config.yaml
n_mels: 64
input: "log_mel"
mask_ratio: 0.75
loss: "mse"
encoder_head_dim: 64
encoder_qk_norm: false
encoder_positions: "rope"
orthogonalizer: "newton_schulz_5"
adamw_lr_other_params: 0.00096
grad_clip: 1.0
final_lr_fraction: 0.01
adamw_weight_decay_other_params: 0.05
Rows from block 2 of the encoder, named by matrix and row number. Rows with one number belong to one neuron. Each number is 50 + 15 x the weight over its row's rms, rounded and kept within 0 to 99. All counts start at 0. After the name is the row's rms in percent of the matrix's.
# gate: MLP gate (encoder.blocks.2.mlp.gate.weight, 384x192), inputs 0-191
# fc1: MLP up (encoder.blocks.2.mlp.fc1.weight, 384x192), inputs 0-191
# fc2: MLP down (encoder.blocks.2.mlp.fc2.weight, 192x384, transposed), outputs 0-191
gate.247 106:73 48 53 43 35 74 52 56 53 38 59 47 44 50 32 36 71 53 63 58 15 28 49 27 31 83 45 53 55 39 60 11 39 37 48 52 28 79 77 24 68 48 42 58 37 46 44 50 50 43 50 77 55 53 52 78 42 60 50 48 53 28 47 20 62 43 46 79 35 57 50 33 29 51 63 47 54 40 35 41 45 56 19 47 43 65 56 29 50 62 36 35 55 82 69 13 81 73 59 66 43 32 54 52 63 68 58 53 24 91 47 57 58 64 56 20 45 65 41 61 51 64 63 38 66 37 39 20 59 52 52 54 58 52 49 45 57 26 36 67 64 68 46 44 16 26 85 44 67 69 34 45 57 53 42 57 22 46 59 51 54 48 65 70 38 60 41 53 43 69 61 57 66 51 60 54 58 34 48 33 41 58 78 62 47 55 38 38 54 55 40 27
fc1.247 104:42 66 42 49 50 33 29 51 46 55 40 39 37 71 34 66 51 64 44 79 40 46 49 50 34 62 58 55 57 39 60 23 25 55 32 36 33 61 65 37 50 27 55 65 52 68 51 91 56 49 72 40 49 69 49 66 33 47 36 54 56 00 59 25 48 57 41 56 65 60 72 38 33 50 37 55 33 45 37 50 45 63 39 30 59 58 52 23 53 70 60 48 34 47 73 21 79 49 50 59 28 29 39 62 18 62 63 39 36 45 81 45 25 35 46 36 68 53 51 62 42 59 57 48 81 69 50 30 57 38 60 49 45 44 52 58 56 54 38 62 82 63 82 14 20 39 49 24 59 55 32 65 61 42 44 67 35 45 71 45 45 29 71 37 48 62 67 34 49 45 60 63 42 73 60 87 52 43 69 58 48 45 64 42 66 58 72 45 55 57 38 65
fc2.247 092:47 51 39 39 73 72 50 59 61 66 37 61 37 48 51 35 58 55 78 80 45 29 57 32 49 41 64 60 29 59 55 01 48 31 35 59 57 51 49 39 36 49 69 54 59 26 54 53 60 40 63 60 44 57 65 59 31 21 42 68 34 37 71 48 60 28 33 55 72 37 23 57 37 67 53 63 66 42 51 54 32 62 27 50 39 68 41 36 36 53 29 44 56 69 64 63 76 56 11 60 58 54 27 88 39 65 49 52 59 31 40 15 59 38 38 35 62 59 49 47 61 51 36 58 33 63 11 35 45 34 62 51 49 77 65 58 48 59 36 50 59 48 53 51 44 82 60 43 60 34 68 34 36 42 51 73 43 53 39 60 63 41 54 46 49 78 36 48 25 67 50 48 80 27 64 61 57 44 54 22 68 29 58 74 78 40 36 51 52 37 28 54
gate.248 102:31 49 41 62 65 54 68 21 45 37 45 42 45 47 66 53 41 42 58 66 30 90 74 28 64 54 24 57 27 54 81 49 46 37 56 51 36 52 37 33 66 42 56 69 33 48 37 66 63 41 42 42 34 35 96 53 34 50 43 65 32 53 49 58 41 28 55 38 35 54 36 75 47 62 57 39 33 72 41 73 33 34 52 31 59 36 34 52 26 63 83 21 50 61 56 61 65 21 41 41 59 90 47 13 52 40 34 64 27 60 53 49 60 58 37 37 62 77 40 77 55 70 52 72 57 36 63 51 50 60 45 53 54 70 27 35 57 61 60 34 61 55 64 67 67 53 60 37 39 64 58 26 40 48 60 22 57 49 63 53 49 46 40 66 61 44 83 47 39 43 48 66 56 37 53 50 16 37 51 31 45 50 45 59 43 43 90 63 30 58 44 41
fc1.248 104:29 42 51 44 61 74 78 29 45 35 58 58 62 73 81 69 45 65 54 48 46 71 39 42 70 68 34 48 43 57 63 31 33 48 54 48 53 49 33 24 87 31 88 70 43 26 43 62 56 48 56 29 28 45 64 30 54 55 66 53 49 47 53 63 56 57 59 45 58 48 45 67 40 60 39 64 58 77 57 60 57 50 40 23 47 71 46 64 38 41 92 29 51 62 29 36 77 42 54 61 45 85 45 25 22 53 36 41 62 53 27 69 66 65 58 47 60 47 31 44 52 66 66 25 61 35 57 44 35 58 42 53 52 56 53 26 63 55 41 35 65 48 56 59 34 42 60 38 39 57 34 35 27 34 37 15 67 52 51 31 76 56 39 85 52 30 53 46 41 48 46 46 28 53 37 41 24 56 40 61 43 45 57 54 29 60 89 50 25 66 68 49
fc2.248 078:48 32 59 43 44 43 48 59 47 25 37 69 41 95 66 50 83 65 41 54 65 33 42 62 49 45 68 54 60 28 40 42 50 56 76 24 49 52 41 42 48 54 37 38 53 44 26 46 55 57 49 50 40 68 63 23 59 49 59 42 42 37 51 59 58 49 50 72 33 22 56 50 43 53 06 85 47 40 31 29 76 34 38 30 50 52 69 51 56 70 26 49 49 44 63 40 48 49 70 63 40 51 75 47 64 59 46 60 37 83 27 28 74 43 54 52 54 62 29 55 28 43 44 38 46 37 27 36 47 66 75 88 57 65 81 38 74 38 35 51 47 32 67 39 50 43 45 62 69 35 35 50 70 51 67 54 69 51 39 37 37 21 72 73 12 35 30 28 55 47 51 54 55 50 33 61 53 65 59 53 65 49 47 31 51 56 19 41 43 45 78 54
gate.249 114:59 32 47 52 61 47 31 37 50 50 56 55 38 76 36 41 18 27 38 56 58 61 54 63 41 57 61 66 46 27 52 51 38 70 51 98 52 45 51 73 45 45 43 43 45 52 23 40 49 24 52 59 43 64 49 17 38 47 45 47 32 46 47 37 67 66 53 62 67 47 39 47 29 63 28 47 55 56 52 31 67 56 51 64 72 34 42 52 55 31 51 49 54 60 68 90 38 40 40 68 55 31 57 50 67 39 87 57 45 25 36 54 35 35 54 56 65 54 35 64 50 80 47 68 48 57 35 69 51 30 40 33 61 36 61 13 57 66 43 57 43 32 52 91 31 60 45 41 53 75 61 47 37 43 71 44 51 40 32 75 19 49 65 34 58 47 50 39 77 65 63 55 57 64 21 67 47 39 16 80 24 64 51 64 42 48 31 65 73 69 36 57
fc1.249 097:52 43 62 69 59 60 29 34 60 54 53 59 43 84 36 27 22 26 35 41 56 56 64 72 43 61 54 58 65 51 48 49 47 71 50 64 54 67 71 46 47 40 25 51 38 35 44 39 33 38 69 50 65 51 54 23 31 71 43 61 46 36 43 42 52 77 65 60 71 38 47 45 50 44 34 34 65 49 38 41 59 36 51 46 65 28 42 48 49 45 46 43 43 55 48 86 48 62 48 64 57 27 48 55 75 57 45 56 59 49 36 35 34 49 67 86 57 32 28 55 55 87 53 56 44 53 44 67 52 15 36 41 71 27 63 00 50 44 32 39 50 42 48 77 40 47 57 39 48 76 56 54 59 47 61 34 55 37 39 49 47 43 34 37 45 44 66 63 57 72 39 70 54 92 34 71 57 39 16 61 58 64 52 47 31 35 24 99 52 67 41 64
fc2.249 097:44 64 49 59 65 56 36 36 50 31 48 59 32 48 35 32 62 79 35 74 63 56 60 67 45 54 59 32 49 58 47 38 32 81 68 37 47 17 61 41 21 48 28 46 58 63 29 49 32 29 31 46 71 65 76 54 15 35 60 60 81 44 43 57 55 51 72 44 34 68 68 48 52 33 51 47 48 45 49 72 21 31 49 28 41 39 21 58 57 65 51 53 47 50 50 45 58 43 41 74 46 68 44 68 53 48 22 63 76 40 54 66 92 52 48 73 43 39 54 26 54 70 59 37 69 56 59 57 23 47 58 46 31 19 38 52 65 08 31 48 60 37 70 49 53 58 70 61 59 05 56 44 32 56 53 65 63 53 47 60 40 63 41 53 36 59 45 70 54 46 50 48 62 68 50 47 54 61 52 85 68 74 48 65 31 43 44 50 42 26 50 38
gate.250 093:16 24 60 32 56 53 64 48 52 31 57 75 34 30 51 41 42 38 61 19 31 59 69 41 37 43 53 52 27 55 59 43 41 33 50 30 38 55 63 41 65 49 56 50 21 61 50 57 58 44 60 60 37 50 48 42 64 60 53 35 39 54 46 39 36 44 59 17 34 39 60 51 40 70 66 67 34 58 38 36 61 40 49 31 35 62 22 46 38 60 52 40 26 58 74 36 77 71 33 54 71 65 48 64 58 27 69 50 65 37 14 48 48 87 64 54 72 53 84 64 39 37 67 56 32 49 75 52 59 32 66 69 46 54 46 83 37 52 49 44 91 56 42 47 27 77 55 54 58 31 47 49 48 65 60 53 46 49 50 41 49 48 66 31 59 41 38 66 78 86 38 27 58 53 47 35 53 57 28 42 82 46 71 50 63 43 62 18 30 64 70 49
fc1.250 129:11 26 78 56 44 59 72 60 54 77 47 58 43 42 52 70 63 49 61 49 70 32 68 26 42 71 42 40 83 46 51 32 70 58 66 37 44 51 34 45 38 49 43 57 62 45 55 41 26 47 34 50 35 44 44 46 47 64 78 32 61 33 50 48 60 47 43 36 70 48 64 39 40 63 70 46 59 80 50 61 00 69 55 50 45 31 36 75 77 44 66 57 77 44 18 73 34 63 70 71 42 34 48 45 43 57 30 48 48 39 28 52 42 51 43 63 82 62 16 28 70 55 28 45 49 54 50 57 43 52 61 51 77 66 78 49 43 54 28 52 30 58 32 37 25 52 23 55 58 30 45 58 45 67 67 32 59 32 48 56 71 29 54 50 42 58 55 61 39 35 42 43 25 62 46 37 28 50 61 70 37 68 47 55 54 51 51 62 52 39 76 47
fc2.250 072:24 47 61 51 42 52 54 50 43 81 44 62 55 63 75 42 31 66 50 12 59 56 52 42 24 53 43 37 52 52 40 50 56 38 85 23 57 25 29 65 44 42 54 46 53 46 56 58 41 43 26 59 48 49 60 41 65 83 68 36 68 35 59 46 22 10 36 58 41 46 28 33 50 38 66 60 76 65 70 63 47 60 22 61 30 35 32 51 64 53 68 43 39 50 34 57 41 53 60 52 35 37 46 25 80 94 48 58 57 33 54 40 53 55 56 64 63 57 46 28 66 45 19 34 41 57 58 61 62 57 53 58 46 62 45 65 53 59 47 32 50 45 68 46 55 57 48 64 35 28 48 27 73 62 68 16 53 46 38 33 51 56 58 37 30 67 60 61 46 91 54 43 43 55 72 48 42 40 60 54 52 68 87 46 21 64 51 26 67 48 85 48
gate.251 104:62 57 34 71 41 37 41 35 44 26 47 42 78 58 55 30 82 45 43 23 53 42 60 64 53 65 47 35 62 34 30 24 51 54 43 67 43 55 70 34 41 13 35 53 40 68 56 30 40 53 49 35 60 34 67 56 55 47 15 75 69 45 71 21 49 51 42 42 54 20 50 64 59 82 34 79 53 65 56 65 58 52 55 45 57 71 44 73 37 64 30 37 59 50 61 74 44 53 68 32 47 75 71 44 13 58 56 57 65 44 59 42 49 37 28 48 32 34 49 43 53 26 45 82 54 30 58 64 28 75 56 56 31 53 70 39 50 68 52 67 32 41 53 29 59 56 38 30 54 58 53 73 38 63 48 55 48 46 50 69 63 31 39 28 70 55 44 45 38 78 60 79 77 47 46 37 17 48 41 51 36 51 57 58 60 41 60 74 28 64 48 34
fc1.251 091:38 48 66 62 34 46 29 31 26 64 43 16 74 53 27 48 26 61 29 53 76 36 57 28 59 53 68 74 49 65 73 53 68 50 43 33 29 41 79 51 25 47 53 32 43 66 47 52 66 55 34 49 31 33 51 46 43 32 77 64 67 51 37 51 56 62 31 52 33 19 62 53 59 53 40 40 44 62 76 70 70 26 55 39 46 61 52 48 79 42 42 55 67 66 51 73 71 40 65 56 60 49 63 39 08 57 46 55 66 20 38 61 45 47 39 29 32 43 29 46 60 46 82 61 50 40 50 67 50 38 41 53 37 33 78 56 32 49 55 68 47 36 34 39 59 90 53 63 69 39 48 60 44 23 38 66 64 66 47 29 90 39 42 52 71 35 55 37 57 62 59 64 41 55 38 52 61 37 61 38 39 86 40 67 53 46 50 48 36 53 32 45
fc2.251 112:32 41 67 49 85 52 52 59 33 61 43 58 25 67 31 47 40 46 62 77 23 80 34 37 43 33 55 56 61 60 83 46 31 75 31 26 59 64 69 50 46 53 60 36 56 19 59 25 90 40 49 36 32 57 69 59 62 39 52 44 30 55 62 49 43 40 44 53 63 52 54 41 17 34 68 67 57 38 80 47 23 76 36 60 44 53 49 54 49 42 50 60 31 69 29 22 37 69 46 42 58 45 54 22 76 45 84 39 58 34 39 30 33 61 46 52 35 50 54 70 58 53 38 39 57 68 62 45 54 74 51 62 51 54 27 72 32 36 42 47 68 36 52 59 19 57 60 75 53 44 44 30 43 30 56 40 57 54 37 24 25 60 31 65 58 66 31 68 66 26 58 50 39 60 50 59 44 57 44 60 85 31 42 39 48 41 63 43 59 57 54 63
gate.252 095:54 55 47 72 41 63 81 35 26 61 65 64 37 50 22 70 71 59 40 61 31 42 59 41 61 60 32 33 64 49 49 64 60 72 54 56 51 44 65 25 38 40 29 40 79 22 64 41 55 32 69 38 35 55 53 27 33 21 56 37 60 51 43 61 69 66 16 77 49 56 66 53 45 31 42 58 55 57 70 32 41 56 63 40 76 58 38 68 24 37 49 50 75 34 50 49 26 40 55 45 40 51 40 49 32 49 41 72 51 66 18 53 44 14 37 43 31 51 36 64 69 43 54 38 44 54 35 67 82 66 44 31 65 58 59 28 51 45 50 60 57 37 21 46 74 42 47 47 42 68 25 57 72 76 62 66 45 41 51 55 82 34 67 35 44 50 43 59 24 34 46 53 33 77 63 46 67 61 66 23 72 43 41 68 65 61 40 51 47 61 33 65
fc1.252 112:41 39 50 54 27 55 45 73 46 54 69 36 35 31 67 60 66 23 60 38 58 59 66 66 36 32 51 64 36 40 63 75 28 42 53 47 47 52 58 55 45 24 42 68 41 35 43 64 62 66 42 70 76 18 68 34 60 58 38 61 84 52 62 44 51 40 81 52 42 55 61 59 59 47 62 48 56 50 67 52 59 28 52 59 26 31 59 27 56 48 38 47 14 46 89 68 31 47 70 68 37 54 66 64 50 50 62 34 48 25 56 24 70 68 57 50 56 38 51 46 59 65 25 54 47 63 55 21 20 39 42 47 46 77 55 68 54 67 61 39 60 53 68 58 56 42 43 36 32 20 74 42 39 28 61 55 37 37 57 46 31 70 32 66 37 74 55 36 49 61 38 65 57 43 46 09 55 50 34 75 06 72 32 50 37 62 44 50 53 50 54 38
fc2.252 111:83 41 49 58 80 54 46 36 36 61 42 50 45 44 21 49 61 65 47 52 39 49 41 28 58 69 32 64 62 50 40 54 54 65 34 57 48 23 75 34 46 72 48 44 41 49 51 71 50 26 58 40 49 53 37 63 19 36 36 34 14 53 36 51 50 62 38 50 82 65 46 71 51 37 49 40 54 78 28 66 28 64 69 48 82 56 46 67 45 39 35 51 88 47 18 47 42 45 39 27 66 47 57 50 41 23 40 70 48 45 38 62 52 29 54 55 69 62 64 56 44 20 49 31 57 34 65 58 54 79 58 35 57 29 19 34 53 47 49 47 48 62 23 42 36 50 43 55 51 76 23 44 61 57 47 59 83 56 48 50 62 38 67 63 79 44 74 58 54 40 49 62 29 57 47 63 18 72 65 40 91 60 40 40 41 71 54 62 47 63 43 59
gate.253 101:21 49 51 50 54 52 52 45 41 23 23 93 56 57 39 37 72 20 65 68 50 39 53 58 84 47 25 54 45 32 72 22 53 54 31 42 40 89 45 35 47 44 47 50 59 47 61 85 31 47 51 61 59 27 35 40 27 43 35 43 41 42 60 32 60 67 49 59 43 66 61 55 69 27 56 41 57 36 72 38 42 45 59 31 62 56 67 51 53 33 42 27 37 48 70 79 30 78 57 18 35 30 46 69 78 53 58 49 52 56 65 50 75 51 78 61 38 42 55 21 66 69 49 65 41 41 51 66 43 46 71 45 42 59 29 62 35 47 37 73 43 55 39 39 60 46 64 46 32 48 59 39 38 59 58 51 30 70 29 66 31 20 42 30 69 26 63 41 71 62 49 56 64 66 52 54 52 62 74 30 64 51 74 72 39 60 57 46 44 50 48 61
fc1.253 100:53 54 28 53 55 51 18 36 41 64 58 41 74 43 62 72 49 48 56 52 85 76 41 32 49 60 43 49 47 70 69 75 40 44 75 38 56 58 58 60 93 38 57 70 60 63 33 59 43 22 45 52 62 63 52 33 54 54 47 69 64 44 48 65 58 23 77 56 67 45 35 54 35 35 34 46 40 36 47 65 62 78 45 62 37 59 44 68 46 50 34 65 60 38 43 48 39 29 61 67 65 36 61 30 34 47 29 36 49 38 39 50 68 52 16 55 42 63 50 61 41 27 52 22 62 57 39 36 41 43 39 51 47 55 80 26 73 41 61 31 45 34 42 48 50 54 42 31 64 33 45 36 75 29 70 46 70 42 66 50 42 43 65 76 65 76 41 49 33 26 83 17 39 53 37 39 48 33 47 67 26 62 39 38 61 73 56 21 77 40 39 27
fc2.253 099:41 45 40 37 64 57 26 47 65 65 38 59 64 47 77 60 54 27 59 59 50 34 67 42 57 51 51 49 22 43 22 44 76 64 43 51 37 80 73 46 73 50 59 51 50 79 47 43 70 70 63 73 70 47 19 61 39 23 44 43 48 43 31 56 47 45 37 59 39 41 60 47 47 75 53 60 20 62 17 70 46 44 54 47 38 31 67 46 20 46 58 19 46 55 50 40 51 69 39 73 76 59 39 43 68 38 74 62 83 72 22 37 55 48 34 63 42 90 54 30 54 40 63 62 48 75 55 50 34 40 40 51 40 43 60 41 45 50 60 34 73 67 29 35 32 65 45 55 45 55 26 54 47 37 65 56 35 54 35 35 34 42 63 44 72 32 50 56 10 32 48 42 58 59 75 39 26 69 39 53 66 54 37 30 33 40 35 43 63 40 73 43
gate.254 108:63 56 75 54 72 41 39 39 64 66 42 39 36 57 68 45 63 41 55 42 30 33 55 53 35 48 76 40 56 44 42 56 71 25 52 77 55 58 51 59 35 44 61 40 66 48 70 60 66 42 32 37 57 44 41 39 64 34 26 56 55 42 81 99 63 62 56 48 45 09 48 59 58 36 38 42 65 76 54 46 46 37 43 50 42 55 35 45 48 44 75 10 64 58 54 35 31 10 39 40 36 45 73 63 31 43 56 53 24 58 86 36 14 47 68 47 47 57 64 70 50 37 52 62 33 63 43 52 58 48 37 27 46 54 48 45 15 47 43 48 63 44 24 66 74 51 56 56 48 26 80 52 42 44 52 56 68 64 54 67 43 48 50 62 69 61 31 47 59 33 72 62 37 86 34 40 50 45 72 63 80 54 36 31 35 28 46 61 42 43 46 50
fc1.254 103:40 54 53 64 40 77 71 71 39 64 67 48 54 13 34 35 30 45 45 64 79 46 40 75 51 63 15 68 52 67 50 20 47 51 60 70 57 39 49 49 44 56 59 48 50 33 42 40 34 40 48 66 67 80 57 45 53 53 54 61 56 50 39 44 57 48 74 56 44 48 74 24 27 54 53 50 25 52 47 69 34 70 46 70 34 46 36 45 60 29 39 57 50 38 53 37 48 64 40 52 58 39 50 74 47 39 31 96 49 73 23 29 47 42 49 75 00 53 30 67 40 73 67 48 63 50 46 44 42 55 54 37 55 83 68 51 61 67 59 62 37 59 57 40 19 90 47 40 56 60 42 47 56 32 40 46 50 70 28 65 70 63 37 55 52 50 56 35 43 34 55 61 69 18 60 58 50 44 33 21 41 58 33 63 53 46 32 37 38 45 48 41
fc2.254 090:33 54 57 41 64 45 64 32 59 47 24 67 45 30 40 27 45 43 49 52 58 35 99 62 53 56 41 66 43 39 72 33 24 23 45 56 37 46 51 39 65 49 53 64 51 48 67 54 62 55 58 42 70 38 53 55 38 17 31 65 45 61 68 43 69 29 26 21 50 50 29 56 32 33 58 76 53 85 48 45 26 58 78 41 36 60 25 64 24 43 49 47 59 64 73 71 71 24 49 60 68 71 49 67 39 30 31 57 61 37 35 21 80 52 57 62 47 25 28 62 50 63 48 52 55 44 55 64 29 59 71 49 52 81 34 77 53 41 37 97 51 55 43 37 52 55 26 44 40 69 47 46 35 40 44 79 49 49 48 53 31 47 64 33 48 56 61 48 34 56 66 34 48 40 55 52 65 36 65 78 58 45 55 28 29 46 54 57 50 68 58 49
gate.255 124:49 24 48 61 62 54 62 41 59 47 47 51 52 71 43 52 54 39 43 71 37 49 37 63 46 47 39 11 57 42 60 52 44 49 34 48 60 54 48 58 48 47 51 16 43 39 39 19 51 28 55 53 99 59 41 43 36 58 20 54 49 73 75 87 45 51 31 52 49 56 61 54 56 56 68 49 48 36 51 68 62 26 25 66 50 80 63 41 41 50 67 40 50 44 42 43 39 38 53 45 30 55 72 44 57 07 47 47 71 84 35 83 46 40 47 41 29 47 59 48 58 55 55 73 64 63 65 48 49 62 34 58 79 44 72 03 68 59 42 35 46 23 65 24 46 80 54 40 50 49 35 76 61 45 63 60 45 38 62 23 41 48 33 52 49 58 30 55 72 39 57 41 35 38 41 47 28 52 50 44 81 40 50 46 78 53 46 65 60 75 32 49
fc1.255 119:32 33 51 62 65 58 62 38 68 59 33 50 56 73 30 49 47 43 23 83 25 45 50 57 61 55 75 37 59 48 63 62 39 63 52 42 49 55 37 28 64 47 40 39 48 60 40 46 30 20 38 55 74 69 51 28 38 32 45 73 26 69 67 69 51 38 49 45 19 42 50 42 76 61 61 76 63 59 36 56 79 54 35 64 60 56 61 44 48 71 71 48 45 56 37 45 36 27 39 37 22 51 48 59 38 17 45 68 64 61 28 63 66 14 53 59 36 51 46 48 70 54 55 68 32 41 58 37 58 52 26 28 74 28 74 46 71 31 72 44 45 25 29 45 48 49 64 41 66 54 26 51 64 46 46 44 51 42 49 34 34 37 60 76 62 50 59 57 71 49 56 44 49 55 54 52 20 53 75 25 66 70 50 33 78 62 61 35 38 66 25 82
fc2.255 117:40 44 61 49 72 54 57 36 55 39 31 45 36 41 39 63 73 63 54 39 51 56 68 42 41 49 56 48 67 70 38 65 39 59 64 57 78 47 48 51 52 50 38 84 46 39 38 50 45 63 50 60 39 20 73 36 56 46 27 75 37 48 80 34 60 47 54 41 51 65 39 64 57 59 30 52 65 46 33 59 35 66 37 47 71 56 71 35 63 35 52 45 44 34 42 38 46 49 60 60 67 27 57 55 20 67 56 49 50 32 44 36 67 41 43 56 76 67 61 54 51 73 89 62 36 32 39 55 56 62 29 81 25 31 58 74 13 43 68 68 42 48 31 58 26 49 44 33 75 62 72 60 54 51 29 12 56 64 58 72 38 56 33 52 64 57 54 26 48 30 37 53 59 68 68 52 10 63 65 47 51 36 43 25 27 47 88 45 18 40 41 46
gate.256 105:45 29 47 38 58 58 54 48 45 58 41 58 61 58 31 39 69 52 59 26 58 62 70 70 46 41 90 42 46 75 38 58 64 43 64 36 32 61 72 64 43 43 40 37 50 49 50 76 50 50 36 57 58 42 39 71 56 53 55 70 40 39 27 73 46 39 29 38 44 50 62 64 29 59 47 69 48 43 52 40 51 52 36 49 14 43 43 31 57 76 38 41 41 70 61 59 54 52 56 85 54 41 43 52 30 22 70 64 63 58 55 59 45 65 68 21 68 87 48 72 64 37 45 83 61 35 56 16 50 44 59 54 55 30 44 39 48 65 32 35 42 40 21 30 34 71 36 43 42 38 36 60 47 39 73 47 54 44 78 59 47 56 24 34 60 54 67 38 31 45 31 42 95 56 67 66 49 74 43 50 23 42 27 56 56 40 26 26 90 46 50 51
fc1.256 104:07 42 54 57 78 50 55 24 61 47 23 66 62 48 45 32 57 63 55 45 68 32 64 85 20 50 55 57 65 55 67 79 48 39 59 58 54 56 64 66 83 38 37 62 64 46 42 15 46 11 54 50 79 36 81 61 54 78 71 53 48 64 45 36 69 49 53 74 53 68 75 52 27 42 53 52 47 67 43 46 62 57 35 42 27 33 41 41 69 51 59 47 50 64 41 15 43 43 37 47 64 30 70 75 41 50 38 37 63 27 35 40 42 44 43 41 29 76 42 41 52 53 45 58 58 32 55 53 67 58 37 66 54 45 58 57 53 64 54 33 04 60 48 42 49 46 68 36 45 38 57 31 15 50 61 62 31 64 42 46 48 58 56 60 48 65 52 55 72 54 43 43 59 51 30 43 37 55 53 40 06 51 60 73 47 43 47 38 58 57 34 74
fc2.256 078:66 40 34 39 64 34 56 68 64 28 46 45 59 75 49 36 58 69 47 35 71 59 46 45 46 65 61 01 36 80 40 65 57 88 57 68 50 69 81 49 46 69 68 47 35 31 79 66 30 52 32 58 43 54 33 45 45 55 52 81 75 43 69 73 59 36 16 56 21 46 40 40 70 40 45 33 52 37 50 67 41 48 37 71 55 62 55 70 60 69 54 78 30 42 45 54 58 45 45 23 68 42 48 26 61 59 63 52 84 59 82 53 46 57 30 42 33 60 40 64 29 45 55 43 66 38 54 49 62 39 35 25 48 31 56 71 36 48 58 47 60 29 39 56 54 47 44 49 38 76 64 38 51 51 25 37 63 42 67 44 34 47 43 39 68 32 28 52 94 35 55 39 52 32 43 47 64 41 34 58 55 24 51 53 30 59 54 56 50 53 54 42
gate.257 107:54 32 64 56 34 75 42 37 46 47 70 40 54 39 78 41 31 58 69 76 50 55 48 39 42 57 51 44 20 52 27 43 56 54 43 45 45 64 60 62 52 40 52 51 38 31 51 33 54 48 54 45 53 61 57 73 32 65 26 46 25 50 77 28 48 36 65 57 77 67 48 40 33 44 63 53 63 39 58 45 56 81 41 62 50 51 45 42 56 39 56 36 36 45 34 51 40 80 41 26 53 21 52 78 64 59 31 67 70 67 34 44 46 45 84 73 46 57 47 32 47 43 72 07 49 46 55 42 79 59 49 75 70 63 00 36 38 47 40 53 47 63 43 37 46 42 58 41 58 44 26 27 44 66 48 59 36 74 20 55 35 92 51 62 59 64 52 69 44 43 45 60 36 55 74 49 74 70 33 20 42 43 62 46 71 34 44 25 59 64 58 51
fc1.257 090:35 60 52 48 65 38 27 49 70 64 07 36 39 56 04 56 49 35 43 29 62 35 42 37 58 51 77 69 53 44 66 61 57 43 57 32 56 48 38 88 53 56 43 40 70 71 46 49 53 36 32 62 72 59 59 03 56 37 66 27 58 55 52 68 60 56 43 47 39 36 65 41 58 46 60 39 23 66 48 51 39 49 31 54 48 46 45 53 60 43 49 36 63 42 71 63 72 28 56 59 58 92 69 15 28 55 80 70 62 69 68 55 46 38 24 33 43 53 54 61 51 49 46 88 58 65 30 34 41 45 29 41 49 65 57 52 44 61 54 75 43 36 39 56 32 66 57 74 23 46 60 34 53 28 45 43 45 65 78 31 54 57 70 49 53 48 67 42 52 43 42 35 23 49 55 40 57 30 77 78 48 40 52 67 41 50 41 67 41 41 50 53
fc2.257 099:63 63 38 50 32 66 38 28 62 31 51 30 62 28 82 58 65 48 63 68 91 55 74 29 18 67 55 55 58 32 41 33 50 62 43 41 21 37 47 48 56 16 40 47 37 34 45 34 28 71 48 38 53 63 55 30 16 63 53 39 57 40 66 57 66 48 63 41 35 14 46 32 44 53 51 57 47 60 63 36 46 55 35 47 71 53 44 62 35 49 38 50 67 45 53 55 58 56 40 63 57 76 29 73 43 39 44 80 60 49 50 48 33 26 83 47 52 47 54 45 44 80 74 44 55 40 52 64 32 47 42 68 50 41 45 41 63 73 69 46 51 60 55 20 71 41 63 42 54 64 79 57 56 37 45 50 40 39 39 72 67 43 35 57 57 31 30 52 62 80 61 53 57 29 29 44 10 45 34 49 53 36 51 47 65 25 58 77 43 73 21 39
gate.258 093:33 82 76 39 26 47 29 36 55 35 55 80 46 43 55 38 29 46 41 71 60 55 70 51 58 68 63 55 54 78 39 53 68 65 41 38 61 20 44 64 63 57 54 62 58 53 46 35 67 33 79 56 52 53 49 32 48 41 30 63 41 50 42 65 56 58 32 39 60 43 76 69 44 64 53 18 40 43 23 48 49 30 74 40 37 35 00 42 35 74 56 78 53 69 59 40 36 47 29 71 38 66 51 43 35 46 37 41 57 50 57 51 74 59 45 54 67 23 44 23 44 37 22 40 63 54 54 45 52 57 69 30 41 64 54 36 48 28 71 54 29 47 38 36 39 46 73 60 30 32 56 25 35 73 29 47 82 16 38 61 40 27 59 68 70 55 55 54 50 60 53 68 46 54 61 42 88 64 40 63 35 52 51 65 52 58 53 59 57 48 61 62
fc1.258 100:34 63 71 26 33 64 39 55 67 62 48 87 40 46 71 60 27 45 64 61 56 63 37 70 46 87 41 49 54 45 28 61 66 46 41 27 54 28 50 62 85 38 45 54 50 49 44 59 53 24 58 53 52 41 58 39 46 39 34 60 49 59 54 60 47 34 21 51 38 46 55 62 63 68 51 26 28 66 15 43 50 52 72 57 33 57 38 43 48 65 70 43 62 56 68 15 39 47 50 58 53 38 81 21 22 31 40 41 64 68 48 41 52 49 51 61 45 22 35 51 33 58 60 36 53 59 34 50 56 42 89 23 29 34 70 34 55 26 51 61 32 42 33 48 55 37 60 51 41 47 56 23 33 46 55 41 58 25 29 56 58 37 82 64 97 66 65 59 59 70 45 57 45 81 79 58 58 54 44 61 36 56 46 56 64 52 40 52 65 46 58 45
fc2.258 111:13 48 42 55 49 31 60 37 57 63 16 23 63 15 49 64 36 22 50 50 44 73 44 29 40 49 39 58 55 36 40 68 22 41 69 47 54 28 55 65 41 66 45 62 48 42 58 32 24 50 46 52 62 52 49 43 49 68 44 34 43 43 44 56 51 57 40 60 54 29 34 42 58 46 57 68 55 22 67 56 63 45 58 64 61 44 64 87 62 62 36 30 50 52 42 69 36 60 54 49 95 44 70 71 64 45 30 29 65 49 24 65 43 40 60 45 34 26 44 54 42 70 45 60 58 75 47 52 31 15 70 50 52 61 72 59 43 27 37 70 72 49 58 48 52 37 78 57 46 32 53 62 61 50 36 34 62 72 57 56 62 83 63 36 24 53 55 43 51 25 50 72 37 46 47 67 39 37 78 41 46 43 76 23 25 49 48 61 79 64 34 52